config.yaml
model: "audio embedding model"
dataset: "struck, bounced, scraped and rolled objects made by modal synthesis"
train_examples: 78125
gain_aug_db: 10
n_mels: 64
hop_length: 160
input: "log_mel"
spec_augment: true
win_length: 512
targets: ["striker"]
num_classes: 2
embedding_dim: 128
arch: "pvt"
norm: "layernorm"
norm_position: "pre"
activation: "gelu"
mlp_ratio: 4
head_dim: 64
fused_qkv: true
qk_norm: false
parallel_block: false
inner_norm: false
patch_size: [4, 4]
conv_stem: false
depths: [4, 4, 4]
widths: [80, 160, 320]
am_softmax_margin: 0.3
am_softmax_scale: 16
init: "xavier_uniform"
residual_init: "scaled_by_depth"
optimizer: "adamw"
lr: 0.0013
beta1: 0.8
beta2: 0.999
eps: 1e-08
grad_clip: 3.0
steps: 7700
batch_size: 256
epochs: 25.2
lr_schedule: "cosine"
final_lr_fraction: 0.01
warmup_steps: 1540
weight_decay: 0.0
Rows from block 8, named by matrix and row number. Rows with one number belong to one attention dimension. Each number is 500 + 50 x the weight over the matrix's rms, rounded and kept within 0 to 999. All counts start at 0. Numbers have three digits each.
# v: attention query, key and value (stacked) (model.blocks.8.attn.qkv.weight, 960x320, the v third), inputs 192-255
# proj: attention output (model.blocks.8.attn.proj.weight, 320x320, transposed), outputs 192-255
v.108:462426508473489439527499566477560479475531545565458577570563552582558535410475494518502444489550559561460469435510573494545494500485494516446473546480529543508456551479557576567478546463561499
v.109:434442422529524516501504537424522488583637463586449490534526525490473579488471485502460508525507428541552448450454571569445539528484495479563545553529574506459520509518569538469534482464489397
v.110:532505523441454570455512404461470484504487519538446517428541439538552576417381440493557551540463503548406451614462481513453515421460549500417545566488499451498585540414559465468471534584492463
v.111:415495428563453502552516444475481527590538482465497468472546562389423543506571455586515501578479428572574449578512441528523407527565483481452497507512449532459530449557457512484529535559461531
v.112:422520580526426485545420553474632511576429469521437462548423475562490538484599462530516450460442475529565541513419579578478515540454512454479495510461484485438508483484565550535582416475438445
v.113:503515471582407478505565545428473473474477500514511519499442522491545550451433557470513422450492421468577496561440482472530566456497455489514447497532507522478420502459500433526516546476509483
v.114:565568558527576514565488463500500527454565476466544508516598545509500530441478580443543558543496544520536441593580559533560494513468503516482475448486444450504567415539520562508394500491491558
v.115:523437484501562460455546403563540546424518434508474594537411560421445475566498559566469557583549454449515480521440453477526429556433492455444462478432506490481460531427446487474508470484433551
v.116:460552436538550531464442473452527500513488454448505427426491538448560555465456481516520489518493479465441515470543504558525476444477479482588446444489591533522418426511472543550583435524428556
v.117:495526501493584595468506518531430559492501367430476512482550415396553555460477449607433494412498561492439535581422452563563556540445566434540407563477413482473506524548527573488509546615487461
v.118:458578574531580495524443537500578496557596554521503447425557427527460571536544476517466436519499423555561488443483480419522459575467417546524416471583524566526493594560509530443483542522488506
v.119:560541513481501488431410500583516567474455551558549525541444501553445449545598488454541442574502463525591494415510560554549497577545585477585568571384549465504450393554522562504582567549523443
v.120:389570463528528529567492471517511428485559545522529514478473428503579563448459481575562438440472515462487481427491484498428520476574564434542460426403558556514540589521518561485472474489507558
v.121:542425510514535568526457537540520425431508493578603514505532555466482457528481444567449567514454552499520432500441468560567489459534416551520551416482562495550562464484583452539537504571527456
v.122:561537500429508528541510529518446514451511477453582422475556475566549495446539481419538580564597431466583450536553446389582570526435426539472592458492545446438488450525499458543404412459472581
v.123:570453412500501519458551509488458477499491469422512525490556545547515447459520512552548492432457539415490416529446439504480541515406557534492410444543435488484536422529464501548493485555502508
v.124:576552508436454428489583559451569458597470538457428448493446551433509463505522451426428485450503430459459466429561511515432555509563538480539505444489462554515424467463434456530499430424596545
v.125:406498451554430453457548449423443552505475474533399488577426492450529442527454456539462475460492520554477568534550513539373487564571525483482584445543594505441407584507501489553586524532446508
v.126:569540470496534461582518527501549449550482465455460509495424555398491549555464528467545559460441424487436458481435504527523546545458565442580598471442496562576541514591447483571446555435455504
v.127:504570471555459463533471473493481447570498509521440462572495548467484504448558546412474442434464550519570533448479549481478526488427549497524526500431501469465602489537595472483480435455523564
v.128:553587524508525501593505560574546429560480511537491544522431493462543500561577559515449540453564470490578454559517535484463437524509455535433446549502465465490538486467584405586543411554553542
v.129:552511567496488426506438578521524511549487532551549459434601556513512477500404487523580524525492475535440570580497448393590578464475453509436457559483417518552626536512449475593544409443573561
v.130:563456494454468535506510573556520468462383466577494555492534500589548448498484546466449418472463560560448452524565451552475488466480531462506481473566477516529444563465501453507521568457516483
v.131:406430470516429488541450581460446493580572399440429545530503532455471487439441411443450552470497467564614514517526458476425553428563510461532558474424502462422514574576490559523482501486529452
v.132:433468529445452471513490487522456571503505499466587582506463444421525591556484588539512563405536539548508573514568458580478448469541519443422526497560498538468508548409575424468490521560509477
v.133:492465495452452522420541511516442620555545547466475438416409548523499560446485478580473453487561569505551441499437575473504538408453516392450513452534487444564464609461489458548455587442419443
v.134:481452435519563450565467536500440507560582495585438444497518432506468471508462474571479452509523472476448496427457502495488552526485440485529450425601472561521429551441508412481453450474510523
v.135:437527437529433475533447547520479412430428468466573582408500592573438454572458568476508515538489583455452509611536525488549575558388441574362553441570533531485623420474517524493445419603501523
v.136:566538526447567532469410550452481520523434498479462507585603547552424606592477477520529434435530518515538442563586560460520439562477496491414459450602501544454493456560521428453450415500510550
v.137:532414509570440492472615579471473485576537468546542461526458470528529404507496455447550531577468516557484409449466442533448576422451530559523576418454445494417427439542548476456487504531527441
v.138:473573421554516464532526452535481441514588487445476469421449545539453537534540558437466440439587540598501517510517425529492438559462504566411558538482495531478552468438565544441551481561544518
v.139:530517429404508478579538501535507448541502482525426573459570532539418471549469585480527456458552439487456504551531570493534411516586570457480454581528440502582510467553546532452451433445452534
v.140:436428493507550518552435564482471472531439562589514539423473566435485584429570492561559468575556556421458503442489530514521533563433458599543460505548555540515482565520514518507513524564492443
v.141:564480576487475486572434486464494541427529581445525549438494574432515532540465512522407483540441566440439561464485563503444537450541477521436487488452524502443416467496530479520413532442545450
v.142:485504465564445453563497582447449532451400530472480578504558583577551456480402503424575478445538534497517539448426479419492578498550425556526404562528426526508600454421583459567423556438569566
v.143:463382419520473422476696385519406551482619533497459392415537458551528411453434444504484455439477526469471429521408439589329546492465438502520437502414533407433464623493523491484484615522338401
v.144:478485480411446574544482528410621490436525465500486584535558520485539473551493517399468505487479490411531552449586448507507431487557506564480488529566505527554577577480516509474403473421552494
v.145:550506560482457490586449524433524428531497614463479552529560525521441475592551500482466453447562485473563503487455551537567509522526488526516509535548571597448454410464456429510418520457435444
v.146:433505477455500559474558520555597438534531547574439483527492498417428450444539517552584478430475523456543581471505569499535504455550479490477441467457551442546433586545533444548542555533443518
v.147:520399422501603428416652382444411466430488463420502492401484563505520425529501531574443511529557454485463507521515543509505441466444384429391444471541566496586448575473479475482492481465421431
v.148:508410466614443573500531427423519469553492414429535478472488553505470537576477476535446549557479438514493508486512500440533501519547414528452440494411459484505537499576446473451580582480448492
v.149:506507476466551509498372537501445515550530553583577450514448532474582434477593551451500587585574426473588550457441525515529476566480499474472512569469490447491498470478440538578589504460501497
v.150:531497521502501463536457584578462443479551443513564467510441474419472467525546426579450502459506542456623549553552521529500436449502435446555586521448520454557454453534454503564516425421588522
v.151:461644472439510501513335475589489473495389498459573504450457519486428495434613506456457415441418416432496535470442461380589418568476488467503597465468451606515516474589508452461415414561530572
v.152:446415502566575533547620558431520557476544442464415391487466549426543396559467452473466570512471491507539522442543422475386540488557501442449478409462517485448424570513534496546458517523423458
v.153:475477464402576435447433457483542446493457565443460530489444447507477574507506558543497562536550552545467519477580574516592559584548586455511475482487508455546580448557458516567432430575427478
v.154:432560541458553485580449572442589492573518594503508403447441497457525555557512553561485503547430502453483442459480440573511466447568520403623500558434445504452481422582537421574455478521598579
v.155:589528494590514510441565561442520570486456507554541456476442461589479451552505444450571538438487443500475441553446486558502582547558515559424495457572453426506432478499486562521561440501492530
v.156:503480461575527437541504527488425506464473458403462479425570464522533417545513524476431521495526512484499553443470468494459543531490475432439472500553541559490482567547517532492479496482522453
v.157:453511457513555495553479557533513546535529459555429554502553450514517508427461517551511492426532572554492523484533428555473456534431512524442460514446529553469527443444563560468509430422479433
v.158:568485486438508551455635526569566545557474551530456510490501504514523554471535564471572464440456495501462560493503523558472467431505467494430543465512548461424495510541495490407536466417504526
v.159:480504557515462474504452465453516465510407466435519533440471565505560541491465528516522428532457514455547458414527509514545542489482493490545546487496502424466521536446501566451437564455574483
v.160:508457518504519457489470494526573558505463421487440552523459497490514465533574422470533470471489418484544487477481567520450498435469436410602480523463468530533417439433435449462457436441527451
v.161:509454542468423456520454437470470465536516542569480567494513460487572460537540570490582488479559559529463445433553568441514519480461498444422504528468509503565491482482563493497538535480498547
v.162:502602448473423576494488493573605549494424454492481498507464491500497526492537441557523488592436558416590482391534502467505410535455589449512478486460503453463583541492493430514574545417530501
v.163:516379515464492536453498485503567519521516514460525416441430473523429464415523411564584485496528413449468431543476536585361504402498409451451434543520594458529393484508403569417512533471446450
v.164:564408476525530548575487409469597564512541492503486384443416492404537431518472506462491549486586468578489495453572506565480488455518544538565520566511477546538410475539483479442455491537427549
v.165:445464451619549432553466595466479472471516473493444451444477451400470525430472458560446486498507567455448524451502462473412524475561508565586547459527521427536564474469484483488546529525532446
v.166:480571448552442572516531499423407531472548434451530485412512492540419493568404423466502455466540466481499429562455473575562514452546469489542514559465555550498557537555464521481582558507456493
v.167:551461446513430524503395543575451575543421499504538560433462423543540494527579465530483507538532566488558566406586507442530496471445455532560503519569552577535525460478445402483534429506527498
v.168:563558468543458564546474472512562477478447527477514525554496529599431568492460587555575538573439539524498503483559523507437486436430584510399451427497430446501548446546491530491429431543429486
v.169:558432454576556515385626433538504515419483495520530595470538470601461436599451564461586450463529491591367438551516443442559549565376410548351459466568511481493549560442503511543534555594496446
v.170:548455520521435482592455547436584416572422579515494516434527466465488438450488466503581513436453559482519498477573541493492464508441462439433557537535462546491496550559550535467540458572509523
v.171:470579471527585432493487567446579438537412622432434511463574457578438593456427495563436516514435502476541524555559561545437478523514553474466437436491449519489466465523485520463542436501539516
v.172:549546475511454556459524498492561539535565475453439464418495542404479550456552441494455585581585431560544557521543564439548457494568496504559587473523442469474579533493560517430577522458440456
v.173:539438532515557570433552476415525575500594559422559511526430562541560567561400498524559442567442499586499438451523432466439443494496515401418463520459572409482448476536424502508584544431368450
v.174:489435454574481492522558492458409471521548477530558450544519477545574478526528495588484481536534491553441427538519428558483437521429439419506485451437472427517486491445457525523518500447448520
v.175:572351482611611472389654451434567525504614453408535413474529458446487396516454468458525572520476491522520504509461445567384485381430401432508509542516571373481435515462514515438491476534403466
v.176:433494548476405502630409495508577569481426483530501387585388426499470443529647552572415573598586444493602447395442585601542461517493450366582602589499545515577533476451513563533491460454471547
v.177:439488544422563459490445571530510515590462461580542464478440535423460491451592454563412576495539564457625579516550453605431386448555454482546514488467420553544417526535463497415548436450466547
v.178:500446551530549439494485569507527549568538539492449469577449573431450514537426477538489441489487547513500545444573535431424501474524424463578449438416571508432431502559549560475558582481437517
v.179:415488488558432567524447560468517452492524498486517544565541551526559504494431473412450424538432454421474472560535521477579540568473468534474437528527558491456516467538556500512524458468559469
v.180:531410515484444578430568502566493446494480406567490564420421536460441446530522467589442459441486428485463410481537445531531501510441515479524506490409447500430474540539535452570545435484535488
v.181:525425432460564470430483486539523426454463483519520567540437533538526503520473485434437479492563426538483569453462500424556504519433542437544455417583482489553508472430483555498536482448487504
v.182:445600465513452564533514588428531396533503389491565514562619493586535590451434530462525396464491588510538440459441441403464568551531481526463485499546481449497632508451518489566437431484503531
v.183:543455443479557563492496568529556453555452571594466471526502522461470469516581536441460413529457577476438478407593473509461556539476509517560536545449505468571469440526464443557417522510511422
v.184:583494543564548540515527491427401434434495408433414576515503562477547446557439434528498473520528475519414581492438578464567514552458473456472542448458555537573517548484494443504458482564511539
v.185:440536473528457492486584491540512496518440480418395539523535408523508556369496420457427417443530539477525416546419588473447591409532518468537483427407485431574560528431414433538533558456499449
v.186:497499577517558498472555547476546447561493492509445516526480548579529458572458518466469514428468432544526566456570430514454425452547444558511408508580459468554471422410460464508557514504550496
v.187:500576565446468479435525498461456477452522527529428567567518572520566549489472507573466513436469569496496434468581462533597490536490518486501564438453452526519499480484551441435521421419514411
v.188:503492452379559499497451569551457531505547588566467528444524455569533530474509559524457443440420467499402526481550555575487505499558553525469529458577454573434543487569573455515456553566465515
v.189:527501466402561554551531551543451416502541466571483551584567591530489440544476598511433459571448541472536459404522456465499483594566547500586528565485524478468523493551490446548423575567483459
v.190:531462590437530449532533494574592514509518449486480567533470559490579466499553458530533546491559571426506433554555567422496456495519479453510530557548566483556474516486553455472485517522546564
v.191:567488546468438531450510484517582534600452585440574462594561447547443571564587464484415433535441475534526425408499549410537471505537461578472459493473551451501436512447471564451542537516528500
v.192:452395438465481572431493532509450483529508579449551474530494522404520571491414430525505488447532428532468523552496565570570436564439477537422479488454428447514416436534530489485442482491510584
v.193:446488570516444532497448505443537507527454510470572526517575425459475491580427559471419576494562523548417529498483568501535532514417474560467539569471497445511509512479533496527520532471566522
v.194:504549558469547413517575435429434510469442538448518432502449550543524441517456443504473478491445453428460433478495421432575552467415479584473515551562467542437446449571529481479501484523526512
v.195:562502504560496523491552504463572527508579486448445518548453520513471450522410491459390540580551442445447399529391536528445555491497507453544541437390497421548498516463412440466486440464457560
v.196:436547522504493461557584432537555522423551496422497566563580574546540452497553564539467506562453478579546535445431530414600528442503446481530463490477534539534451536498488562409569496439535420
v.197:520476445548442495540487539459559471556609451574569558552573528530539469415431548480453515518549587576518434539445464520429457549405507567537559530482549523518571559465487440554548528552588537
v.198:426528434590553561498500503453468515520467440479494579424445484523516498536473552481543413519578562520433553558412442442560560452479520580557509489521527526444458445528444547444533506535593418
v.199:451527457433475485532441470457481521485481434479443452483526496425582555480507474561462439428459518456558542530484544451472459417445561491507450453550566441458510522416471550494541480539436551
v.200:429457544475518584476452479486519543499574541530512489543387531476479539403516468491524578551526548507564418540467565470499519457458501563540487477466448521433499537596506469515569502503395525
v.201:484513441477563423590448541546514544463511455454417504533552437471572441577501530525456493459555521445545508522584503539482463545558555473555434431460428558529416512508446571571549551448452415
v.202:485479471510482557564544506552471498558551424537541396510393467430556472385545530536462503505616519481518431451509505588460464483565469414592639559343526477437518470575437437567643518430535470
proj.108:495549538512488485491503485498580454499556444439498515567432479495506438538503472493571482583511471489490511544528525499557511515499395471491557499553470452522430522474431450488533545468508528
proj.109:428479458438475452602514501520487437459457482516505475506513506463540503568485443511501528483519427560463534469444520477475525459510453554442535516500531531522506563513484570483573497525567534
proj.110:559522495378453509523460570514563530476579618512505537530472538530470566487479552406521523429506492455532521406495613440564579471521523516419563491460521547604548462499527496500400543530585537
proj.111:520496556556541496559499528476480508487509492406452505511429494443476455522531510474483515511459567502462485564473493455516567536449456375574510499468529485435422481405545436504523512496534450
proj.112:427504465537511424479426397503307548491458415475446478360522497464444517371461498529509526428455499462511519585520493492415488437505565487558467577517571536387548461545487496488509447478399535
proj.113:444420537476493525611570602420681456467473487466535482517515560454526420540503458568519504608508456461449440551481509506518428516539477479484528540545496447475499486460432537409490510398476494
proj.114:527529447409492434521470447555539445568480506569565570528538548502482526538526531462496517473493477495545540511551556388445557550463475497452510554461561497593585503534467499474344473591505460
proj.115:541511522514471509456482601447520485519579499476502553503545468471545509505452441523453535516582425465458454555530581543556508466481528483456509490466436414469442504491544507443574505499571461
proj.116:515479477552517510429515530513444563491498537486452417474464466436512560569534484540526506540487534489497443506449513582546436458568517385468483518469393532454508501440518537453569522436501450
proj.117:530492462514471510544517436525405533595548556487474571489481495519531578498455632498533539404575411467502588455445562486447519533435493557504553517556556567483453471485544522482503514539479527
proj.118:449555488406434511505427447517428446476420569566490580584518578521452467615509482471520477514547579424536481542518561419427571441413467583511576561505615524575524485486441530533374526513569547
proj.119:509485534567527492443468439433355553522546473389373426447453402509530530373517552492463487470450567501527549520500459558512435450534499450527426440468382495468475540499578444472583553430424444
proj.120:521470502581573494548471503564283554490584420426485465391497484475471452480491458534462496513424516500426483496494486566488485500506525422585447476494446529383519446497528527482614501470344483
proj.121:516551449449478520613509497542382538509529598577489508542558527501540432631508521476470550446497439454550442497474527427462592522454507545482604514507603451593555485497486474524503499539562487
proj.122:439524470491536519595364442521523427571438503548497514506530541519385436398507544455523488387546537476524553509522533355434525492467556501587433516489564587520533536526524440549380490568470400
proj.123:575498531404403509504481429514440536564476454552561493502521513541513546552474498494529455445589536525538476486540543457502539499417506497455594441441595540617565505568539455474453568549589475
proj.124:451464531539566518448442453459334531513505449465410443381452438527524534405474520546550502560539572506473445569471501465464500409533547435489490453454461555471492503522540551494590528481415494
proj.125:489493530609480481489470461540404535510496475453435481379425392443543467494557439508520504574481497524463549543516518570477479416598502412514459447443454464429542486443510517450657522485469475
proj.126:498546469634479478429471446530361510464545421357484524453415551570505449380521558559573518510521483481508548535528545464451449601490486456509507520526490499457503446476548592490521518563471547
proj.127:457455550524458427466554432505552515525510507538500472436529524541538505471559536523491548577442587568418563483444485492548472462502462525660520526546438487439498484537525481496445433462418537
proj.128:490466504484515460546475423538344502498589488482542521469494509467496491466525596559571495483527550462476446483521552523493480493485552465539493553539485528477635541449517545484473514520445536
proj.129:502464499389514430437551361439609538550529331553435306494346410461566464580522365479530549451560533539518560519529466621408486477508427419470476452374466424505326577539439537524518523375415517
proj.130:418544488496516479422492501511434567490539441483500462522520475492486483560450457457558522548532543459491531462539449474513456502522545551438460471501539529542546528494515524465499471518488513
proj.131:497594498479562549471548521502543476542534559540501549527615535457572504504564557420426451535441446438458425448523478526511444491471502523439529523532522496528505529519475475549404503464533509
proj.132:475521547461448459507491427470554415569476338530539415469409452533526446549432389469494513473558446554573544470478545467549517531508396449519466440476455522483513524548462562542469497417499568
proj.133:576659507547516560468484623571575409543391542404497611569648558574478565426563543396483482589508519505473388516471509360584540556407493539484478529553460505505540494538542509483356447546618551
proj.134:432478458506496508486425504492517498488485447441477474524483495466541457558422417539502557430499527549479526581493504443465518528553501426566513518468450541453519477507504539520561577463530551
proj.135:463460500534646481379597379403575557574494330489555369563340464483529474490522377487552642541509522506489580578486515521513514434521379467586496418346526469587421514528441465547542554438368510
proj.136:429433525457512482499456400465415550488609392488524477434464427435457517513468407543574547455482552565502550523536517576412498513558506455497494467487441539508526503505498497466629519481471505
proj.137:563532484471468472438534548544584482485488595514469481487534520491498546458538565491471440492537512456525450429500543467508477486437502484463533568516505494460427538546531487535418499499560490
proj.138:491530510526463485480589476466589437566444386463548449535444474535539525521543387553522465477553449545507523514544467452484481564477376513473578443504433420533460563493540547466553552491596470
proj.139:505501539489577533476424460566397546529427499511506519489505547519502539468550464475558502438522479461531450487456478440529509498503482481532414479472499495553553518493514457461497484576423482
proj.140:499508549493494477534412481559487574500578517508533495506498520455446535498459587584506500510506484484439485504473561533489483495510536511491490588554499489473599533501497508498508467518500496
proj.141:533464547550510488468534419538546491502490419489482440451567467531548539410542409471561552515544502526557528512488531439544548538494463512551507443478505491477486554439522513479432417500512546
proj.142:442457506540528434459540386438563567546538343515503380506391424456542515526540381498443593458531517543509544474475561593486550525511427414514540475445518471579378553492452487541567560501451551
proj.143:533656489542424614464541670626652422531351512420552641585607488515545587542500474415319487628479477516460403525543512362705576601416527566452543523503400494543576439504556494480475557560675510
proj.144:453426495471522446505442393568450552460524335435466454506431506480523472519435440518653490397534502493521541534520477419483494458580466471522479479469421593489605456469475454467521489508375541
proj.145:524518524517510471552495483491395542524468502415522542448515502499486516426470464575498482410514496453533462529523565470497561558479513523573458532452503473513549491519501487461507519502465547
proj.146:556537532542513532484549518469499548432561557561511509466595547559550574476459596418452473579472505464510457464539449539531477539458546459447543471541525435546460565536528500522434537501539492
proj.147:470657458579452542427493636607677406567350456479555606586520527533532500439572420519435476607426536512507408544532567468541556567429510498577441512435436503562498411468492431530445516483675546
proj.148:500623558485444447454619647495643500529469581489537467529515515507551558492559516423422571578542528514492465490480445515604462466468421537483569522515514498436336469555505469476470448492550477
proj.149:455481490488544470638487542533244521467622635540528507488497554497475556535479595514520405369525507422465568422455472469463534480575551507492464530608556586474592488521474501477553503533418512
proj.150:532517458477534532572511522508421482485477665579502424446529546459534550544426591426509393440543495532432502393427516584441414479550515583455526557590520580394508539521493583464465527467443481
proj.151:449372488379521462545471398385269612474636547551435341494384535476449437489437421579594529385527493467500643516476431615360477431573593484592478552482546531509505527445406574449608549501250488
proj.152:562607528515418499459574577494516502513490553498533572517608471539578554468574552463475462537517524515437402479557517378618551489487491518493542519513470443541558493464597478558424470560643522
proj.153:471483482473414478522391465574480538489516453464503535450520487436476463536519502596559518424506498539506476525481495473466534463559513449585508515517544518438593471484493543501550476423439580
proj.154:575527462416508435529499500473382513475538578494477457506486500498493460555530498525473532404550484488469481428494463557430532485544530466440551526583570526470551453501501545455526471550423523
proj.155:479505584452527476423522479518645466532502345515489434541394481516463502510428422517438555543478533516543501539546511582561520473546354480479524435425439460542393568544455500470553479500555540
proj.156:453532465458536515411504511495621485580531471552510575508520517512536514520490452505416508549553445492432551488513530511530514498503427472480549466448428491557429488540577540529470563498538495
proj.157:437516543525550545590482391483313503485590510461479490466431453481493516503498536583585437417469561460533476530563523421428572555496609483564481468504559514444635485438498387453507515580455454
proj.158:536628495521451539431507547449695463539420470516536505547492556507533537520478484479399557523460514470527485458559483390585481547403427442514558450463471481502519501492564439466438481533625547
proj.159:486478499506498551536423442515417500503471506472485469497418525510479559518496492505542456465434551455473477491525504468486478444461573517497455495514463534510468486500501471537536515556439438
proj.160:519575474560556570528492571546442498511519660497551565464563554526453519419530600506422445480518484443417465522510554437520446468426555545478549481563491478516534431532546487490472482528522495
proj.161:440561532451510503594453497502439543536524445453555548478507497436471507432508438600566534488540446470482486543512577468541581546568524438567517452466487570481634529424449417435460489505492523
proj.162:522464443471462447601432528496369497502596663507506525457567463456507479493548580495507434411553498457452537438478440548425453442569537487473536557599502524460513537546442580533446538464506504
proj.163:570572535563479538506506689505567400530385555510569567555607460526581580511541492496439497611490451446466461441551484472544530503413510607451501445553495495452508455542591478537429522498617439
proj.164:519470461522389567610506567544402479480553625525555579501644593454452496429512531444529473450476500507447437470452515491474529551442591601425538523578512552419597439551523492512420426498607513
proj.165:497537445435507585512468487465415487466525695558436483523537525493475469528490648553448502555477514472474522547509518542483535440536603496443521592540537479441539466496450593551448495478533494
proj.166:484478460503542426442538491476646479532514589453476568511490561470502520476508484563451507553528469524448465513536463554451478549517477486463573516547434500557449567487445496515449554453503465
proj.167:470463480523486510549487530517358509460533658505510534498581487442459515483546597498509450444456516527507448506482539555440480484471617521530467589591571584456643479467523503493511531475397502
proj.168:490477500424524473487446398568470441480471370497477451487507519484480448497493381470575521461476572487586457518519479534444449520525375518459510467449444553527491478514459450471552480462395564
proj.169:442544521609537466446572387472674529591547344518515492562419478459575438484570357552391618645468525540506523481498634467563461418430389452551516461419448397558402501516471434530567554410499519
proj.170:459494512475495519470456450501420517545514513441533480476495448470429545503502491492625474398455495499548535521475498510511572531540509493598491457497527584464567468457441449432469560501455498
proj.171:512508535505475476483434453476526506468490376460513430485437484483462506520468352531609499506476562556519515545558424503441563546515425452549475474408485531443478449538468409491466428468481563
proj.172:520462544566507570468580539540377495459569594553430569481636483488445540527512602499500447539450491482465502438494511496548483511480491516446465552477539453472503539550485533509464499523554450
proj.173:543688512560435519451483577509768352525404470411516534611527508581513524524464536390422548530484573501438441539560519447559489479450493578524477450498410426532422538511575467465435470471625544
proj.174:511573435599564510514552545459525459477510591546510520560635520479491516520514559406388523606529521439440474507485498542520528485422494531438516527565548423512425533536578477567425494494564499
proj.175:589678553584371611425490664624656394483339527404488620509651515559526621446520577405382476617477454410483436476505537354715531471480536567430526475600463419390531420496548427598355453588727573
proj.176:497562529439496494625509647567352509365517626549453492446610590474462530504465621493587400404562479495491457457489407400471511502557607617418440527664510477441619514544504497534484539499579516
proj.177:522530436493450536569494641530286468450468675554520531438650532466451581485465624449535388422529440437412512500470427508481521466553522573447446575602568598360645446526510585519423421543523485
proj.178:533564532445492455470523568549578452487428605540472505488501492529518456482562555509407536585472521555425457505516441571514499456525510496406455502571525503528453507533468542465489509463418520
proj.179:542473472479487460481496398495547484493437379503484455494445528535507466478418455510527473458516506560504521491483488539443452459496475522473476452451493502552412522528429561433472506501451584
proj.180:596567456503518444437500618487519485472435631506492486473545449480544532495564613421439536595456511433423461497552511588542543426501542512345552484574570451561386556552558505553518466493434430
proj.181:447546509488514445610490478461582496510500459513558489470462509522519505551479533436581468425557464540499458491486541444538574531563394442568481460519500476477510483485495490469468450459541584
proj.182:460401574450551372433538323447645608564522351498479359546318449455580446517534427514541560489579468524513530573506506652444445421549381433509507416375473406618268541580451509506597542399407539
proj.183:478460518510452435478433395520395540516502412450486499443497467465506501440413509564584536421429521525585560500451493463457503454555500465503467473514454570478505508489440526541607479487417466
proj.184:502488536449521504459507446533596430573484354548559412615461516573561467611461450451505489572548479532545550463455530513482488497540454500528421487520453445533466486551462592427603499418503518
proj.185:551548502523502496534466544456467548547558625545507599517529530507558460520542573498423433562474422483468537500518516541461438523512501569418485560582576456548488457505507547567480530482595467
proj.186:480428456517519464497467470474422486549470401493470481539471527448545477496461432468520504528493503479497532492526482528462475500555470568552511525504455475449483516474497470518517516495527527
proj.187:456449466362556423545416462551487460512435385470537488514443495473459521457480442553557532407527508498517523481536573541459489475509445527498547545525540535522571464446471476422483516432534605
proj.188:484452479480496473559453456533427519467441431485480545550453491475473474545520423601500482460485530490526502562518488486470542504473537495530455478523535543501556528479509476478525474519426480
proj.189:538540465462492447554457522527457559524525512536493493447536508520537535441528416515552492534475542532542499493528460535439544452476477554502463433525478468500493548448460457444559514562467493
proj.190:463467484483456512582425497534375538497483584557476487460559545463474524434521571490533465507500465509548498542509549478453541529549556481477527506485526548511558540521534465483507524525427462
proj.191:546443489428446481595455509503410513476483530546461501496569504500497502502482595490590507488515438472544534473454545580483479482520550506512538518563506587373607456491418561455464437516452436
proj.192:465550484465503485553527487499478550465484486449504556532445543456484470502449547512532499499475478542481513499487493554497528484534497516468580524412519513524468545519414517458546526464485496
proj.193:494543504406507534532493477486554531476568562490457517528545500468514441564542572434474512478530486442524491458528529540458577503569482495439453500486455456494519449512526455462400529516503479
proj.194:459459499461548461437443432490499490517519447484487454535466539506484434549526553492506500443535472556505515472504468530487549544541541443541474508493520584457487473502464528454553490546421415
proj.195:501564436542511389489493471501505502478431562461504538580477528525485472551480514512522502539515531561517536482554391543476424424499466503429540496491531470575452492465583570526618565482449422
proj.196:583511547503391500608534487549453558494575586475480463456464425495471534493485503530484467403449426528502529555476521556525565482620493475473517467424458557324517437478449518535476431485418474
proj.197:478521532522529405454545514434589533401503529449460518560453510576447507545476527480487444528548557494456531524568418476536495518445504452502524467519442528478432446485488478446493585460452536
proj.198:558484481430500506503507490484467458485494615480507543559503474527457493503492478525555472536482488447557503553531488497460538453496557448491453451471464530455448443500556495515476483526481556
proj.199:464531546562531457461475560510581524481462403527486464465485509561446535494474451508520518473500523524501506414506440423464449530476541545571511514514471502516427571476553487504534503482526508
proj.200:514518494536497451513533570511351423413558466508410558540524534552471475545493522577437441518488533527430433576498457563567481427457521587457504533560478506435536485526638492497514457456513504
proj.201:485519560482465513531531514470566467488492420564540495504488457447467522470502441474479466445502541517510467528453551454465471472539484489516481513525433490510482554508517470433464543456507486
proj.202:540532434545464504480543586542215404398488533421500663509650452590485537584420588544506379470433458567484567608542420431460500496476553603350485469597495473396520433475645579504445437562420499